config = dict(
    arch='squeezenet',
    train_examples=97500,
    grad_clip=1.0,
)
Rows from block 7 of a small image classifier, named by matrix and row number. Each number is 500 + 25 x the weight over its row's rms, rounded and kept within 0 to 999. All counts start at 0. Numbers have three digits each.
After each channel's rows are labels from the 100 images, of 14976, where the channel reaches its highest value: "strongest on" is what is common among them. Only what is clearly more common there than usual is listed. The data: flat shapes of many kinds, plain or patterned, on busy backdrops. In brackets: how many of the 100.
# sq0: squeeze pointwise conv (model.blocks.7.sq.0.weight, 60x240x1x1), inputs 120-239

sq0.45:505437474503510542517487464513504540503506497494502497508496517525479482520525478511546522530550536486504548557467490485495513510445517495481521527475503460508463516480502517445474498541474472460482496489482480504552525441507539519429456515480515499468545476506479499471491557501469474443497537517505426481533413505498498477544509554438533517543511476447494514
strongest on: ring (34); frame (31); largest shape: ring (30)

sq0.44:500553478533498516485522491508525544401502518482474532510506492522507537480539524495528461483542481518471537460526465547465497458517480434493498505479518484480539497501482527476471495439532472520494434478515505502498456504494493520475559508503518486536525466510445499556547503477498536542482531510460539504468474535483499528498553487456504489467465525509495484
strongest on: count: five (45)

sq0.47:495367451508501500479540484499477502534497504438498475508488519472485466474471505533520493491458477483492543487531527518532505475453454493492475487475532475500484508511524459558516530500539452511489489462433465465460455438484521524471519519520500525513477518506443486523469527452455471501510505479530482513506506504489520567507504556470511495486508508515481501
strongest on: ring (75); largest shape: ring (51); frame (33)

sq0.0:527446446463513533479555493474511503493459518543519497449484525444471436430499477497513463498551482489456473484487497485550516472482510519499467516512516503458439538571533512492498501551521540516482498511528486471530480489497540488442505501523495474501476559494451543478502506491453442465482523481484502501560465454483529512490504543487534524494455538456509520
strongest on: ring (66); largest shape: ring (54)

sq0.57:487505432502485497539513480497514528487521494492498475491511540512467561527554511479513540416465510466516531544508543495547466486526500515503507453506503507522517484473505556481536488505497503494488525441471520525537534492494507510474493494462475511460482521564489490492514508565436514549493531532483527484494455570494505509488484566444503498564529490493526517
strongest on: count: five (56)

sq0.6:446493472486466467505461484512471496506492538517468476478495451515468507504522542486522538510497468488491567487511487495537449479566474438527504468468492467477526458494490503476519484500471491543538500493480497481533525529489519524525469550514465480514536464545507489444488493565497519513538487490560547493477500483477526589490514501460493506532518496471512500
strongest on: bar (36)

sq0.31:541523526459472471490432525473456493490503517496460468500519489532501493491524479506528511473494532443537481521466472481437493517483534496464549450456495523514504508444471472539419482464530475462510497478519482531562472499543467523473504475466481511534528447483494513505519528516479489497516497497482528473484503464529464549506510549534532523528503541545501550
strongest on: crescent (35)

sq0.2:464518532492517500531483507511500428481490545477476478470516490513518438454499539463500454450468506472529531519495524516516480502550553475472518544514520424470451546474485489532454508487518522536460542490528481490503555498468546526498502529486486496489483547471566503522502479538487472536465552501478526501479502529457486537477532505470509507478518503481473485
strongest on: count: five (48)

sq0.14:514429431464508508541509452485496488487490517503507536492523459469494472499491494491521481507449508545491504517517520461525538493476534474528468544549469445473431540483519534516487498481533528597499535512533468508521515536486508508484448531470511541571460510499521497495522561506551490509508497489492444567478532550510482506462549485481529537442463477488472491
strongest on: frame (45); ring (34)

sq0.34:507516458472486487523530439473500470468463522584485432486519424489485490513475523482509496482557512488484451488457478479495472517457540473507471531498472549464507505548504535539491475549521546547500485516489488466525460476502535537524471503519515486491435510518538527506516505501497519508500496509525473514499477463504498553515506482444506529577440475508469547
strongest on: count: one (50); bar (35); largest shape: bar (26)

sq0.37:538522502495486474501512455519521499468510475494475486473462435497459525502491600517520518536497510515523464581516485459503510463476545504513464528456471504492544494513525425540544487485493523529495483485496548513491468522460508495485468518493505548472500496512531532518511516479480529484464535518495518500424411512510494488461489530472484488543526528553518526
strongest on: count: one (49)

sq0.23:515438465500560545528521525431543513532450517460542504510502493556525509548524512471497504545510483507491470474476528453482501527553530500539488504576478465516471533552503500518499477449514462517488509453486495469498527507490465499477489520454484483482500501515482489513544503515504496556520496512508472581465527560500502525437526503515525541479510545474491498
strongest on: count: one (42)

sq0.48:501471518515512495510517495518521526477484477521521488548570479459481454525509504513539475459489520492533526498472495478545574513473512499521490513497525498556483542483485465490535506484517434492459504512472447484498432526511557539476463471496515576533480517499537517468517467465494448441524536505489540480499511431497476523504525526540473447491504423510518515
strongest on: crescent (43); ring (34)

sq0.53:514514482488513501489505563510492508476452501471500536509514450473489537506526538527519498474458471498532509492445488486496480503508480473505478476473564508510514510429481460483442510472555513570464510487456484519442488489463529486507545490461472539507441495526516435449467573462538493528483521495514451503507500496452547511486530463488508493505497554541485468
strongest on: count: five (65); purple shape (49)

sq0.20:477522461488494547491490511533460512520501505509527553479486503506484519493465488534543539474468492523470514465500537417502502532466556492511514506495498498509512487501483510499457474495527474495532537536538478488501480472471536516516472502456493512522513464453525500494530526444481486515523452475489471494482444513526560595537517505503478548519517492489488514
strongest on: flower (33)

sq0.59:481465450492493511469495492512546511496493532565522531504482535500518491496489486471501491493521486493513477499458520453511555508480494499467471517534464564514514539483468557446488476452488483482522531450587502505537503563484480545478487495502523475557475477480484524443563549507507517508492562517507445473490429497555486461524513539523502502509520464485517509
strongest on: flower (59); largest shape: flower (49); count: one (46)

sq0.8:484525441529486569456503460486527470527486496541510530475501509501425465518535458511476487496494504487500474516516505598509497491456507442491503510509517543483496482492502501535479496508530531470506521472516525510500526516491483495529485467503507504501537501523498529458499469461465526490485476499492451475468499481465476542542522515491486435474501488496460485
strongest on: frame (31)

sq0.5:467529512532470494508484501527532497516497522480525541470483468477469566531489497515475521502530505470544499472562480530488490495583527528499489481505555504576516515524518474516473488533526456488468523519497482483502504497498578500430496490455534500525477523508488414462483430502481553494515538523514547519497498513519489502511516483512485433469520515452523465
strongest on: ring (63); largest shape: ring (44)

sq0.42:473512522493501485488529486551506419468507496515497546527519490541457459542532507470575506520485494495509477511506520470512475509495510458486450491478498531510510533462507446572474468511505504519502512482504507538486530509446491556460552542517498521515494516524569485533531521478482452515477491468507522449458550490458559531479448532499465473469575499499493542
strongest on: ring (64); largest shape: ring (53); count: one (41)

sq0.11:462460537452449540480495494514440527452508517536494514474518531479493470524494451489546515518566468508481541538495524478501527514546502550496488420466515535449523506492510535479496534522467509500548498477535459489467503508493463527511511484542475497498495543510477533503461520469456496502493521528490432555451507530516524485559541519475470470527551475498521525
strongest on: crescent (33)

sq0.15:493472464516506529486497490546515534425524516507470504488510533492488517549474406506526480482473501530510554538473479586507470519497542504485503424477496464452528507476483521516536466506558478476507499475495466454507479504505497514450523487518512528482485517550490498494487544505446526524555508475522507497520468474444544445493490524453475483520534451560564501
strongest on: count: five (46)

sq0.50:484552482523483503511498464519508473516497497478496542452442547469497554503469427482471468519453506514476472498501495518487479491575491439472490480498533452560531478519514455506456498557521513511504480485541523488513513500519498498531496528483478516508485482533452546506529460517489515522469511520547529465442456463490546537477509517482482502505463504479525454
strongest on: count: five (60)

sq0.35:517516489462479481500463550539537480453452501556532456453492515498505562509498483488506562480505520433464495533576482510524514518503516528496484486482485492421518551498487488496480485514489469498490505427515516502549467507473518531507470506490458487494410527514435543466533549494477480514478506466515438501432489507489500506506519512510467502518503519490524522
strongest on: count: one (45)

sq0.46:578483508499479529507466507485463515505457524517498560483503543459477518511518491504511499492437542414495485519508490514497477517511497473484477528534481417506488463484476472496473461457478482538486470528485507507470520535566503524499509498539506514512550462469499453499562452517501527452510446483523529493516514538501528477484460477440515478513519525509486513
strongest on: triangle (32)

sq0.3:484464470480491499453477528551536484487469504566479528449502475490499480489501464490562496479521510510447434484512512484511482513473504511502512513496520557496491507470518481561462476477508517474482478490535509523517490435471561564497501564548485483503498507532511479509500513502489498462454506498505450455477484538513542512493449496528450482509526542498532517
strongest on: ring (64); largest shape: ring (58)

sq0.19:457587507505515484401518481526484519478479463529546521477502495522485460508478480474555487502519465505570511527530499500459455530475532531525523508500513535544472485508539450535502480530473548526440519519463494508486470466439524505477489480549540493470492495564530553485455475509481509474469538502486531517479489486525517509474503498516523509512533542516509540
strongest on: frame (50)

sq0.49:437462559510443521518434525486474499503505466491455500440474490477552464548525471482494471474546479516529483504516511454523491546519497487524555527562491511463492499508490506482471549506458498531487545461470498518493499505503500523519485499528517489480521437518492499474506498444539498467517485522511499471488512495482458473541482477517491487505496524482506473
strongest on: green shape (46); count: five (44)